config = dict(
    model='encoder-decoder audio transcriber',
    dataset='short made-up English sentences, spoken by a formant synthesiser in many voices',
    train_examples=26041,
    gain_aug_db=6,
    time_shift_ms=50,
    n_mels=40,
    hop_length=160,
    input='log_mel',
    spec_augment=False,
    win_length=512,
    tokenizer='char',
    vocab_size=30,
    encoder_arch='jasper',
    encoder_norm='groupnorm',
    encoder_activation='relu',
    encoder_weight_standardization=False,
    encoder_channel_attention='eca',
    encoder_drop_path=0.2,
    encoder_depths=[2, 3, 4, 2],
    encoder_kernel_size=11,
    encoder_stem='single',
    encoder_widths=[96, 112, 144, 176],
    fusion='cross_attention',
    label_smoothing=0.1,
    decoder_width=192,
    decoder_layers=10,
    decoder_norm='rmsnorm',
    decoder_norm_position='pre',
    decoder_activation='gelu',
    decoder_mlp_ratio=4,
    decoder_head_dim=32,
    decoder_fused_qkv=True,
    decoder_bias='none',
    decoder_qk_norm=False,
    decoder_parallel_block=False,
    decoder_inner_norm=False,
    decoder_positions='rope',
    decoder_cross_attention_every=1,
    decoder_tie_embeddings=False,
    init='kaiming_normal',
    residual_init='scaled_by_depth',
    optimizer='muon',
    muon_scale='original',
    learning_rate=0.022,
    momentum=0.95,
    nesterov=False,
    orthogonalizer='polar_express',
    adamw_lr_other_params=0.0021,
    max_grad_norm=5.0,
    ema_decay=0.99,
    max_steps=3400,
    batch_size=64,
    epochs=8.4,
    lr_schedule='step',
    warmup_steps=170,
    weight_decay=0.02,
    adamw_weight_decay_other_params=0.01,
)
Rows from block 5 of the audio encoder of a small encoder-decoder audio transcriber, named by matrix and row number. Rows with one number belong to one channel. Each number is 200 + 40 x the weight over its row's rms, rounded and kept within 0 to 999. All counts start at 0.
After each channel's rows are labels from the 100 clips, of 14976, where the channel reaches its highest value: "lies over" is the class under the peak. Only what is clearly more common there than usual is listed. The data: short made-up English sentences, spoken by a formant synthesiser in many voices.
# convs0: first width-11 conv (encoder.blocks.5.convs.0.weight, 144x112x11, each kernel summed), inputs 0-111
# convs1: second width-11 conv (encoder.blocks.5.convs.1.weight, 144x144x11, transposed, each kernel summed), outputs 0-143

convs0.141,237,177,199,161,198,184,226,167,202,265,252,237,186,174,277,243,161,215,221,270,199,166,185,257,160,199,114,176,199,203,185,200,213,147,211,214,140,190,220,224,216,209,121,183,181,347,92,206,203,147,167,230,208,249,199,151,151,213,240,190,180,263,205,173,199,170,165,182,201,223,207,183,174,127,201,167,182,222,115,233,179,174,225,178,157,201,167,198,217,157,214,182,208,179,148,107,228,200,207,294,248,226,159,150,271,195,144,192,233,163,224,188
convs1.141,147,206,183,191,244,209,206,164,155,234,207,266,152,199,173,231,177,189,235,154,311,213,250,155,151,154,169,154,129,203,240,215,218,203,160,184,194,144,192,197,220,166,213,153,183,208,174,220,185,207,215,192,269,197,166,278,139,173,187,297,167,155,154,178,225,159,255,213,256,212,150,266,253,225,208,184,267,246,157,200,196,155,172,154,260,214,213,177,219,219,138,176,223,180,240,193,133,247,158,158,205,125,190,161,282,93,267,188,219,224,271,233,207,193,236,169,144,212,182,222,237,219,200,248,208,222,239,147,148,230,149,209,192,206,229,187,191,202,145,157,180,306,207,158
lies over: /eɪ/

convs0.58,249,131,202,242,128,162,212,221,262,156,224,267,232,287,242,174,124,222,177,238,211,225,191,229,161,211,154,229,98,259,208,152,198,200,243,187,166,208,227,188,213,207,167,144,258,253,103,199,131,214,201,195,187,166,202,163,216,207,147,142,91,196,218,157,177,196,156,144,202,249,198,180,182,101,133,202,209,246,148,207,215,229,194,202,205,212,174,190,169,260,218,203,238,208,131,206,220,276,185,187,266,232,193,207,206,141,211,190,227,205,185,193
convs1.58,185,208,160,163,203,235,160,214,170,214,222,244,234,223,179,207,161,174,201,224,245,274,233,209,165,154,246,207,199,244,251,173,194,245,164,198,210,205,159,206,224,194,232,211,180,252,127,190,254,261,249,355,216,268,188,222,198,210,163,141,264,278,220,262,194,142,194,205,252,248,213,206,193,115,205,300,261,161,210,207,177,148,234,226,228,311,266,154,222,250,165,230,231,208,201,168,136,177,252,227,163,164,163,192,222,223,221,215,156,208,172,252,219,195,238,205,193,130,174,247,254,258,246,191,164,162,201,147,224,201,165,225,238,175,195,155,250,154,174,163,196,149,178,185
lies over: /eɪ/

convs0.53,189,261,186,214,115,241,241,235,255,296,208,152,202,252,170,266,264,255,274,232,138,148,159,213,249,150,204,171,275,217,180,218,213,222,233,267,174,214,240,146,188,141,229,210,163,174,188,145,227,173,161,233,220,257,300,222,206,220,167,189,246,250,182,239,187,172,215,175,189,141,245,173,215,162,185,193,169,198,264,189,163,236,247,229,215,180,178,197,201,144,211,180,199,242,188,178,275,97,143,204,172,248,241,224,210,227,223,197,166,204,147,185
convs1.53,200,210,189,224,211,135,237,171,220,181,133,201,201,172,125,151,198,253,252,143,193,200,134,248,167,265,168,183,122,215,129,210,285,208,174,269,231,177,206,186,235,169,246,214,199,189,251,159,232,183,227,202,213,253,286,178,152,236,176,234,281,160,173,200,233,210,218,240,191,214,231,227,197,273,177,173,238,286,266,266,140,231,269,172,175,133,188,172,186,270,220,184,170,168,204,226,168,241,180,150,195,221,235,230,190,133,196,163,273,188,168,117,225,151,230,270,203,269,207,218,204,167,187,180,162,187,264,219,231,199,199,143,154,265,220,188,212,216,193,216,278,161,242,178
lies over: /ə/

convs0.64,199,222,161,196,190,201,201,170,154,254,166,174,246,193,181,137,209,192,239,159,261,168,242,264,238,233,164,144,188,202,218,133,188,150,189,222,204,228,170,189,244,284,173,267,239,160,210,268,176,179,152,198,166,197,284,171,171,187,246,241,204,196,176,160,99,165,228,153,165,199,196,196,142,108,133,127,184,175,152,142,151,248,221,192,228,225,160,177,160,109,198,220,232,209,165,265,203,178,251,211,234,261,211,176,196,127,196,192,149,225,256,215
convs1.64,276,198,178,173,208,189,179,212,229,174,236,201,234,244,133,233,187,231,221,218,155,277,230,155,209,225,268,251,103,174,153,133,187,217,92,174,148,158,199,211,224,215,219,172,195,223,241,272,248,204,263,244,246,222,183,189,243,209,158,230,160,163,154,162,213,210,213,242,220,160,221,251,254,228,166,180,108,193,218,169,134,180,180,190,116,234,156,223,129,231,219,154,192,242,192,213,232,174,305,168,218,192,220,206,132,204,235,168,186,263,248,141,246,196,268,222,206,192,246,160,240,179,258,183,165,198,254,209,239,188,263,207,181,170,185,259,206,188,232,137,270,234,216,238
lies over: /ə/

convs0.59,213,241,162,223,121,221,181,239,235,147,147,185,266,187,173,215,279,241,172,298,221,209,288,150,220,199,182,225,317,200,174,208,247,183,176,183,124,215,259,191,157,259,194,264,268,190,161,231,154,177,206,221,234,159,170,200,202,238,136,159,198,243,210,198,175,157,203,209,193,207,230,178,207,201,199,176,222,176,235,187,160,173,209,196,161,132,114,130,147,192,181,221,207,210,143,171,122,135,199,250,210,238,217,164,165,176,166,168,126,215,183,244
convs1.59,251,227,254,183,227,181,208,160,213,180,270,165,250,175,108,178,248,168,182,199,141,163,127,205,185,286,223,218,242,202,212,156,179,181,190,175,188,169,180,200,147,212,280,212,216,238,240,169,166,226,217,160,202,146,189,195,204,158,129,186,223,197,230,161,158,307,241,273,192,176,259,174,202,212,214,269,204,210,235,231,134,141,206,204,203,227,240,114,210,261,156,134,211,208,197,227,140,136,206,273,152,193,176,185,143,184,192,208,238,228,162,217,227,234,216,194,202,195,219,112,200,155,225,157,147,166,220,259,166,114,222,143,202,231,188,235,206,183,252,252,296,136,222,230
lies over: /eɪ/

convs0.128,150,217,178,231,258,148,149,209,169,225,184,211,209,232,225,196,183,235,154,226,203,225,219,165,184,155,165,270,207,227,302,197,205,229,222,261,256,207,233,173,264,266,231,165,268,102,245,231,209,157,280,252,172,102,211,177,192,219,191,190,212,180,171,240,187,139,212,265,254,226,175,218,197,172,160,177,198,184,207,251,191,145,193,168,110,178,239,174,190,172,191,186,206,211,100,221,84,177,238,173,155,244,186,166,190,196,205,208,229,203,271,210
convs1.128,207,173,229,224,241,204,180,161,141,217,227,212,207,128,229,161,167,154,135,210,173,164,138,288,260,197,189,118,230,176,203,226,182,203,220,197,225,258,182,236,154,163,199,223,208,156,158,293,166,198,144,202,198,183,248,222,207,180,209,179,159,194,185,246,262,202,238,218,242,206,213,216,245,240,219,163,209,295,170,263,241,252,207,154,240,145,233,167,159,144,255,200,205,270,207,259,235,180,278,234,191,220,289,161,183,236,145,162,268,224,121,250,199,185,112,210,189,209,222,202,157,206,145,188,246,190,151,115,146,273,162,157,167,203,204,233,188,226,155,138,176,227,178,208
lies over: /t/

convs0.98,116,190,175,234,227,240,182,232,183,189,227,198,190,234,229,212,214,218,230,225,188,195,172,154,216,249,201,158,242,229,195,148,200,99,211,235,237,216,205,136,204,223,231,164,205,244,216,250,196,221,155,271,198,107,265,155,154,176,190,117,223,216,161,172,186,199,185,193,198,211,204,193,194,92,216,170,246,223,311,199,160,90,183,209,262,212,186,139,220,232,190,191,269,183,138,274,276,198,227,236,176,190,218,237,175,244,165,219,193,190,222,283
convs1.98,280,161,156,211,245,218,142,200,179,160,233,196,227,203,228,171,114,246,241,212,200,264,272,267,157,219,230,158,210,166,268,187,198,206,186,260,180,173,224,123,162,176,174,179,255,182,160,170,219,225,208,206,274,173,156,179,200,173,154,174,248,249,195,291,221,218,226,202,210,274,246,244,187,208,205,164,140,109,229,254,187,245,232,225,218,213,190,176,209,170,155,140,170,145,217,213,248,192,224,167,180,166,230,213,171,225,153,196,196,212,166,204,272,284,222,216,228,236,185,189,140,145,165,118,248,226,100,167,146,221,133,166,229,175,245,182,242,235,234,166,191,211,108,195
lies over: /ɝ/; /aʊ/

convs0.73,156,219,168,197,241,196,134,187,186,168,220,181,179,165,239,224,208,193,180,230,194,188,209,219,193,200,170,162,265,293,286,248,210,215,231,219,228,127,180,241,270,286,172,231,288,193,258,227,167,263,309,225,195,196,253,189,175,186,197,154,207,181,107,200,240,180,284,170,212,167,198,160,164,143,197,216,179,222,147,100,203,233,188,189,193,195,215,263,188,154,177,170,151,182,179,213,198,156,187,164,99,196,199,136,240,178,174,179,161,176,213,240
convs1.73,188,158,222,178,199,210,221,127,143,259,184,153,232,209,218,235,223,236,157,233,159,267,223,146,147,190,233,263,190,258,177,272,191,228,155,238,171,240,212,184,189,212,163,183,256,171,249,186,159,172,220,275,262,217,264,160,208,232,195,232,154,119,174,245,201,250,234,324,220,280,233,183,283,182,184,176,210,173,231,200,189,234,173,228,235,163,216,157,267,182,221,182,135,190,275,178,102,155,157,235,190,244,257,274,156,182,162,225,196,184,196,229,194,191,228,158,236,192,195,221,168,139,188,195,149,168,140,124,166,152,203,153,229,208,218,250,157,139,182,218,179,204,181,177
lies over: /t/

convs0.115,182,140,181,211,231,220,157,173,159,179,173,153,134,150,180,190,158,112,180,196,165,172,125,118,203,97,64,233,216,186,158,164,204,198,210,201,172,188,205,195,199,280,181,175,239,212,176,272,162,147,228,205,198,160,207,186,196,183,251,197,192,178,208,200,194,118,230,120,186,147,210,242,209,121,169,167,201,169,142,232,129,152,210,184,190,194,235,187,189,239,188,228,198,185,140,207,254,268,194,273,220,191,236,220,155,169,224,175,161,181,247,247
convs1.115,210,143,146,141,196,194,139,148,154,208,176,256,186,283,168,215,133,125,239,246,279,188,259,173,189,151,142,139,152,160,287,177,192,213,185,248,217,237,216,165,223,246,251,211,169,252,155,219,178,251,188,242,240,215,163,250,186,152,233,229,237,195,231,194,204,222,226,168,264,235,222,183,192,243,267,164,218,289,199,285,202,255,176,155,221,244,181,142,222,184,179,235,180,206,212,241,210,162,223,160,122,127,157,141,206,222,226,180,165,227,193,193,167,157,159,177,122,218,197,229,218,208,203,222,236,156,238,192,161,275,157,202,193,142,211,92,243,190,220,192,221,190,203,152
lies over: /eɪ/

convs0.13,218,222,199,223,208,108,106,202,196,315,217,257,201,151,125,226,198,209,229,186,217,210,258,152,199,139,155,176,212,139,163,157,184,141,192,247,178,188,200,130,183,277,170,125,165,188,262,244,207,170,187,240,233,161,208,216,189,220,165,315,200,251,270,195,197,218,206,104,226,206,200,209,229,140,219,157,246,210,156,270,213,165,266,202,196,200,165,213,185,216,214,172,172,181,171,177,214,182,165,132,184,183,175,176,184,212,261,144,207,230,165,213
convs1.13,176,213,196,241,179,152,185,147,219,270,231,233,142,238,147,225,213,132,269,193,262,189,148,209,203,164,197,168,190,229,193,170,187,91,174,155,233,183,189,201,219,176,241,139,215,226,139,228,217,153,147,205,231,218,119,258,208,198,210,171,175,230,148,171,212,194,117,276,222,166,184,134,126,190,155,230,161,118,155,182,213,177,200,195,226,256,124,203,166,202,204,194,148,247,152,175,173,196,245,209,225,212,180,172,181,251,218,243,192,232,241,223,202,236,245,202,125,164,231,196,272,198,183,263,227,262,298,222,203,135,196,213,174,228,107,150,253,244,150,167,168,250,190,222
lies over: /eɪ/

convs0.107,166,175,214,215,148,159,100,185,170,198,190,219,109,236,235,216,106,198,177,169,169,230,266,142,207,203,260,133,179,223,271,216,214,186,237,224,264,230,181,156,201,157,181,209,142,137,278,226,189,232,248,197,216,207,229,230,216,206,134,168,250,262,138,288,180,167,220,285,194,205,202,236,229,199,279,207,236,188,243,225,224,185,203,213,178,179,182,179,207,239,173,209,175,193,144,191,177,238,158,133,205,159,174,110,169,222,209,197,160,157,122,219
convs1.107,185,207,229,188,216,203,237,168,223,132,246,167,225,204,156,248,223,216,235,230,244,180,223,221,291,228,173,162,270,176,101,218,223,183,128,166,234,175,164,264,211,191,206,172,197,158,167,146,191,131,201,166,130,165,213,202,225,150,190,163,195,130,176,221,235,261,235,220,200,267,231,190,270,172,235,259,253,197,214,242,177,232,246,174,183,183,171,235,93,196,143,227,178,195,172,260,137,242,242,181,102,237,245,143,158,208,238,173,225,144,159,180,143,262,216,146,249,237,210,174,215,135,167,240,177,173,255,265,231,187,281,220,189,231,176,244,196,197,200,162,239,207,246,200
lies over: /ɝ/

convs0.30,218,189,228,263,149,211,120,224,178,118,162,241,224,216,265,181,248,148,164,117,194,217,284,230,193,202,218,253,139,233,262,182,206,239,201,253,170,191,227,141,175,175,209,146,189,194,215,219,226,193,169,161,191,142,154,225,186,217,220,205,236,209,174,140,303,206,206,269,155,194,202,249,139,221,139,217,134,134,158,189,175,226,193,166,209,166,177,147,227,194,198,142,190,220,161,214,170,254,171,182,189,155,209,82,206,226,253,234,138,227,161,190
convs1.30,258,151,278,185,131,200,265,178,160,195,189,240,222,213,235,193,205,211,222,202,211,235,218,206,201,191,134,203,238,192,191,198,236,299,214,209,240,265,206,194,201,196,158,176,212,209,159,214,232,168,164,155,177,227,211,111,257,166,196,234,173,171,141,171,216,212,132,194,150,209,191,261,171,209,275,159,168,219,177,174,240,228,188,175,191,248,215,160,241,218,164,166,265,275,142,260,201,195,138,211,179,260,172,185,223,315,237,267,190,254,258,232,200,213,285,228,178,175,180,273,189,196,200,171,196,118,119,189,226,197,244,318,179,196,175,265,262,232,254,168,188,210,202,180
lies over: /ɝ/

convs0.26,236,221,230,170,195,173,137,194,199,307,199,180,99,200,240,216,181,174,164,183,137,211,210,242,204,130,190,162,245,191,188,138,196,179,235,173,185,229,209,106,159,274,140,188,225,253,221,220,200,175,214,274,190,240,221,199,170,215,192,231,184,215,221,138,255,120,212,116,225,238,222,247,155,114,131,184,192,187,224,256,163,290,230,213,189,190,153,180,152,155,213,229,171,201,173,223,192,204,202,152,134,183,252,160,202,155,196,186,133,240,250,197
convs1.26,149,159,211,222,228,187,149,140,190,213,237,299,157,242,190,158,195,129,224,119,226,219,159,200,188,202,211,237,168,206,223,141,173,232,205,227,164,154,172,191,196,171,239,234,264,234,266,185,111,135,240,226,188,223,136,211,209,182,214,229,178,231,121,144,201,158,199,221,218,206,209,261,134,133,134,183,171,166,153,130,158,172,229,289,173,168,211,196,264,195,156,234,167,202,179,144,163,149,210,157,183,166,203,190,182,252,236,163,170,226,195,178,156,97,197,241,168,225,170,180,190,193,181,211,125,294,241,150,163,198,204,183,224,149,243,111,211,193,163,164,191,140,180,172
lies over: /eɪ/

convs0.11,173,167,198,231,234,195,171,205,198,181,210,176,160,215,152,214,285,178,214,184,251,174,230,176,169,166,189,158,238,184,228,216,205,208,169,260,207,162,295,105,228,306,172,165,178,201,179,250,199,222,145,225,197,208,180,239,260,221,217,238,211,235,140,192,203,136,313,179,185,129,220,268,231,162,298,173,179,176,171,249,194,166,204,198,159,235,175,222,164,127,184,194,207,246,183,274,257,245,245,156,249,221,209,182,176,224,178,208,146,107,193,183
convs1.11,245,240,204,198,225,217,168,183,262,252,214,232,203,230,174,213,185,131,226,228,246,152,146,269,213,202,243,199,211,257,261,211,206,124,194,159,157,192,229,195,189,300,278,147,288,174,186,247,224,230,218,206,230,157,191,205,148,163,172,197,139,136,249,241,182,194,277,274,209,270,236,223,220,130,285,203,159,299,167,198,239,196,197,194,228,259,206,189,253,194,228,163,208,171,220,240,245,226,210,163,135,218,225,151,172,255,240,206,237,190,137,200,271,168,154,212,224,298,230,201,197,181,182,207,246,160,226,158,205,209,180,248,255,145,148,238,209,221,172,198,167,183,144,185
lies over: /ɪ/

convs0.62,202,197,238,202,189,165,246,217,149,200,201,171,230,224,257,210,157,118,166,196,177,245,298,194,175,238,255,238,197,221,154,188,217,191,157,211,257,236,190,174,199,171,168,198,213,157,140,184,168,197,303,232,197,202,253,159,141,194,156,146,194,227,160,208,139,209,195,165,206,145,191,232,203,201,188,202,184,244,43,155,135,108,199,155,158,220,157,196,165,167,194,185,191,187,160,180,238,256,185,135,161,94,168,177,219,160,197,179,242,238,199,188
convs1.62,238,137,182,104,213,227,184,207,219,134,151,154,209,226,249,186,156,210,194,203,200,223,254,149,166,264,210,237,185,192,137,211,273,174,132,197,173,238,213,175,208,214,199,282,146,136,171,135,207,111,200,254,213,184,249,226,212,275,213,205,149,202,151,233,219,154,210,248,159,278,221,183,227,194,130,252,204,167,276,250,135,181,192,214,193,185,181,165,163,172,211,226,235,243,249,192,126,273,223,257,176,200,206,206,299,129,184,234,237,191,251,212,237,186,202,164,224,160,178,194,189,223,154,218,195,229,235,152,219,199,216,222,198,221,140,251,249,177,220,259,257,146,213,285
lies over: /t/

convs0.21,211,157,159,133,227,131,170,178,193,246,149,245,194,204,160,224,167,230,163,194,195,178,189,270,206,189,118,249,182,222,176,177,197,181,162,218,215,210,242,177,198,251,198,197,265,156,253,193,186,226,217,247,197,256,163,201,159,198,175,224,175,167,250,186,257,161,221,156,195,189,209,153,226,155,103,193,134,172,114,159,192,317,206,206,192,172,222,290,146,116,223,207,190,237,227,266,104,189,177,114,174,191,266,203,208,192,235,193,180,235,157,194
convs1.21,189,161,173,223,242,209,200,137,217,211,243,280,181,200,172,166,133,207,167,149,241,165,193,267,159,165,231,330,150,284,224,260,159,207,241,208,173,179,161,124,253,197,194,267,326,213,235,180,144,222,220,232,228,164,226,179,183,186,171,144,216,218,208,187,223,139,207,280,187,189,237,227,180,187,140,164,165,182,196,194,183,193,199,284,246,179,244,183,266,193,220,202,182,155,194,86,214,218,179,154,163,135,175,151,152,181,203,182,220,238,199,226,159,194,201,196,226,132,210,191,181,177,250,148,117,224,191,169,230,156,180,187,183,122,208,165,198,261,208,154,177,171,194,182
lies over: /t/; /ʃ/

convs0.77,152,110,231,230,231,161,136,206,175,175,192,211,274,233,180,192,220,203,217,192,174,236,250,186,234,214,201,196,211,216,123,161,185,211,182,181,179,172,193,146,212,265,203,198,127,187,194,208,182,199,153,281,170,118,235,193,207,198,168,202,263,247,141,155,246,220,221,173,180,173,204,151,190,212,242,204,214,176,258,189,226,134,196,217,224,211,150,104,185,129,192,154,220,191,191,238,322,225,154,138,157,266,220,163,193,171,290,163,134,271,234,197
convs1.77,280,198,127,169,224,208,190,259,177,234,183,155,193,201,161,206,189,244,143,218,166,221,283,243,227,121,280,262,182,252,227,217,198,174,205,148,112,214,273,162,131,178,195,206,165,294,196,137,232,244,226,212,213,181,196,145,247,233,162,231,188,146,160,189,126,163,211,222,215,181,250,186,227,165,155,179,172,259,245,219,200,286,226,198,189,195,199,194,177,199,172,146,155,233,183,213,262,231,141,212,172,235,176,281,173,178,186,228,135,187,221,246,229,245,158,232,188,226,237,276,217,126,155,225,182,251,192,120,199,162,222,187,152,143,209,199,196,273,201,150,190,219,154,232
lies over: /ɝ/

convs0.41,214,240,198,212,140,245,246,207,187,244,198,155,254,237,284,206,153,165,167,189,160,193,239,127,234,121,181,247,232,196,216,209,210,150,241,217,182,218,182,244,188,154,248,277,214,225,119,209,213,119,264,187,195,257,169,174,187,169,204,216,160,176,256,170,167,217,143,241,167,210,195,136,176,122,70,246,197,216,125,180,163,178,190,174,155,197,177,261,184,200,192,219,187,184,211,188,212,161,148,213,179,249,211,188,200,181,242,244,170,241,283,125
convs1.41,171,191,180,150,142,254,204,225,215,231,159,228,197,210,244,226,268,252,197,197,173,248,265,222,152,288,189,149,204,182,243,256,222,156,224,201,226,212,208,244,248,160,117,194,182,154,230,155,171,235,215,163,229,229,252,265,139,247,181,227,157,202,148,162,265,163,161,161,207,148,204,226,234,220,156,193,204,217,299,183,155,184,121,238,202,214,186,116,143,228,234,142,220,230,233,161,136,183,227,166,200,149,212,175,230,131,214,208,242,267,264,203,179,184,239,183,190,184,175,230,207,200,225,239,145,187,222,179,272,231,206,104,228,156,220,157,247,273,221,256,198,144,277,199
lies over: /eɪ/

convs0.94,188,186,240,148,149,132,157,199,251,150,185,147,221,261,214,210,126,170,236,168,161,166,214,157,204,209,155,175,200,181,208,138,228,197,249,210,179,170,170,118,152,170,215,187,247,185,178,136,202,197,185,117,164,186,261,159,184,163,151,233,134,174,214,177,204,188,119,149,211,213,166,194,121,111,200,186,205,177,182,216,246,200,181,207,124,185,235,130,275,240,178,186,176,216,182,144,243,290,174,228,184,274,186,192,176,199,222,196,312,198,194,234
convs1.94,227,210,196,211,180,231,141,170,204,189,147,211,196,249,182,230,218,187,181,224,247,155,231,162,200,273,199,193,172,212,222,237,170,186,236,240,229,215,174,177,115,155,115,235,126,195,189,211,254,201,238,168,140,226,154,327,253,182,202,150,169,206,193,167,181,169,230,139,199,143,181,193,249,212,256,197,221,217,223,212,217,224,196,223,241,203,278,248,236,184,222,203,231,251,176,244,259,204,217,213,210,211,209,131,191,210,254,227,227,170,181,246,268,271,174,219,175,301,246,166,275,267,146,252,142,200,182,163,272,237,215,231,261,208,258,196,230,181,234,191,262,288,286,217
lies over: /ɪ/

convs0.6,212,245,195,254,171,207,167,163,187,171,238,141,197,197,153,240,199,218,206,284,241,220,197,167,220,135,187,226,293,236,296,221,211,195,188,174,258,246,189,190,192,243,170,244,187,112,186,142,195,184,178,234,212,244,246,175,236,200,168,249,185,239,184,202,188,230,190,99,187,168,201,208,228,236,204,178,198,174,298,172,190,123,217,180,219,207,159,197,180,284,192,201,160,209,103,183,180,108,156,262,138,183,214,134,219,222,159,147,150,149,170,218
convs1.6,145,221,200,245,245,195,202,217,186,207,184,183,208,257,154,265,216,199,234,272,171,191,148,150,203,198,212,218,194,174,118,140,250,191,172,245,141,189,188,231,204,198,173,151,211,236,207,206,202,130,203,167,259,254,215,145,161,154,210,179,175,168,217,160,201,185,167,285,172,96,189,168,132,172,135,231,164,131,205,177,151,151,205,197,167,264,168,210,124,204,181,175,170,263,176,236,201,196,144,241,246,223,244,200,182,158,236,173,212,191,140,150,234,132,233,268,237,235,255,131,207,197,169,227,145,190,125,248,195,142,225,155,152,249,161,243,243,283,238,208,203,281,225,221
lies over: /t/

convs0.8,259,216,190,213,239,228,75,180,130,257,174,224,217,280,257,190,214,227,168,161,195,236,193,158,259,132,209,207,177,191,165,192,210,251,256,259,221,235,252,178,185,162,239,246,166,181,192,175,201,191,242,199,207,207,237,278,180,193,141,192,238,262,190,188,212,191,241,294,261,177,246,196,200,255,190,171,237,250,182,251,208,211,197,206,233,197,109,221,131,209,214,252,123,215,189,233,174,164,133,163,171,174,258,103,192,170,188,249,175,219,199,194
convs1.8,232,195,221,144,180,181,171,187,219,207,170,186,175,236,195,208,274,224,155,186,138,239,136,278,220,176,198,153,256,155,163,191,214,188,210,123,204,278,157,281,190,225,271,183,157,173,136,214,236,151,166,170,166,147,221,176,165,174,202,209,186,148,183,131,287,167,157,196,195,138,209,176,215,164,189,240,272,301,153,231,172,209,150,210,189,272,207,132,169,181,274,206,232,233,159,203,204,159,195,245,206,242,241,221,175,229,202,235,210,210,250,156,273,227,193,235,210,287,279,184,260,190,154,227,230,211,230,150,237,185,180,186,185,167,152,198,227,245,156,210,188,272,224,288
lies over: /tʃ/; /k/

convs0.76,196,193,220,247,221,181,174,205,179,169,227,183,93,152,240,221,126,261,239,246,153,248,179,231,177,200,165,197,220,221,239,197,215,180,159,236,232,201,256,222,235,157,190,164,256,161,174,219,178,136,228,182,203,218,240,171,214,209,140,197,213,225,188,243,188,216,144,197,223,169,228,174,202,226,160,214,236,248,257,282,226,67,217,187,188,176,231,160,189,213,184,141,173,190,113,265,165,176,349,173,198,240,181,222,208,230,188,150,162,253,149,237
convs1.76,193,223,304,227,210,239,170,188,169,144,217,203,221,201,210,208,154,180,198,149,170,179,147,259,172,199,191,191,209,176,93,165,169,161,172,201,214,187,203,208,167,226,239,194,261,246,153,205,212,125,205,210,236,274,209,180,272,205,195,126,239,162,200,159,184,194,194,171,217,219,234,206,208,139,173,232,310,323,172,174,246,179,261,214,189,200,233,210,130,208,203,242,164,129,228,258,201,222,188,232,199,229,170,177,168,182,196,151,189,198,129,127,205,254,163,187,229,237,309,168,245,169,149,223,190,166,222,229,179,190,172,204,129,218,258,150,174,249,192,261,176,291,186,255
lies over: /ɪ/; /h/

convs0.129,193,222,204,212,197,209,179,168,199,154,191,209,239,214,204,251,236,193,204,161,201,196,165,151,115,238,79,234,182,194,198,172,183,208,188,205,209,194,202,119,69,209,182,252,144,208,142,252,213,138,221,198,230,181,219,236,308,260,203,223,235,229,248,190,219,225,283,153,200,163,217,293,255,181,227,104,193,231,175,186,190,281,222,145,185,203,171,265,185,190,217,231,219,186,217,260,214,196,190,197,254,184,192,180,185,179,229,148,109,187,194,193
convs1.129,308,259,246,195,211,195,181,207,199,225,260,180,161,224,198,188,182,164,224,191,210,183,218,259,172,164,198,179,153,190,222,154,199,215,167,242,155,175,152,140,240,222,251,150,191,207,148,162,185,237,141,234,238,213,223,198,210,167,146,244,260,223,279,257,240,124,274,266,154,242,180,238,166,192,259,181,237,202,225,266,201,198,124,125,238,208,142,138,210,193,200,188,260,178,212,150,154,206,306,164,177,162,169,182,246,263,173,221,169,261,191,241,203,229,224,215,124,256,242,241,265,189,212,191,189,179,205,230,228,184,235,169,160,114,140,156,151,231,234,190,184,242,147,214
lies over: /t/

convs0.70,217,166,172,221,161,151,218,228,205,178,206,202,142,121,229,159,209,157,199,172,221,153,168,247,195,192,296,165,200,184,253,202,208,197,236,212,197,216,156,209,232,249,248,157,184,262,254,195,226,277,235,189,241,212,216,179,237,165,204,194,207,192,49,211,221,154,188,144,177,145,191,189,210,179,89,158,150,172,188,173,216,199,183,182,313,216,286,128,244,223,205,186,213,242,131,190,198,213,225,219,211,147,160,226,220,258,178,223,244,177,255,181
convs1.70,187,176,207,151,179,174,186,234,189,193,193,196,234,178,196,133,146,183,144,256,180,205,214,177,171,173,234,251,194,130,175,206,197,189,153,242,277,218,266,112,160,176,205,188,188,233,206,199,267,173,239,235,194,218,233,168,197,224,178,261,292,286,211,319,174,169,258,141,233,274,180,206,207,194,139,173,186,82,157,212,230,212,223,269,216,216,191,146,195,217,197,219,211,182,154,127,192,185,220,222,221,193,187,257,194,186,193,192,233,211,279,165,166,231,212,179,241,121,165,216,153,235,239,154,152,162,195,256,214,199,145,278,204,227,154,205,214,174,244,193,205,113,134,140
lies over: /ə/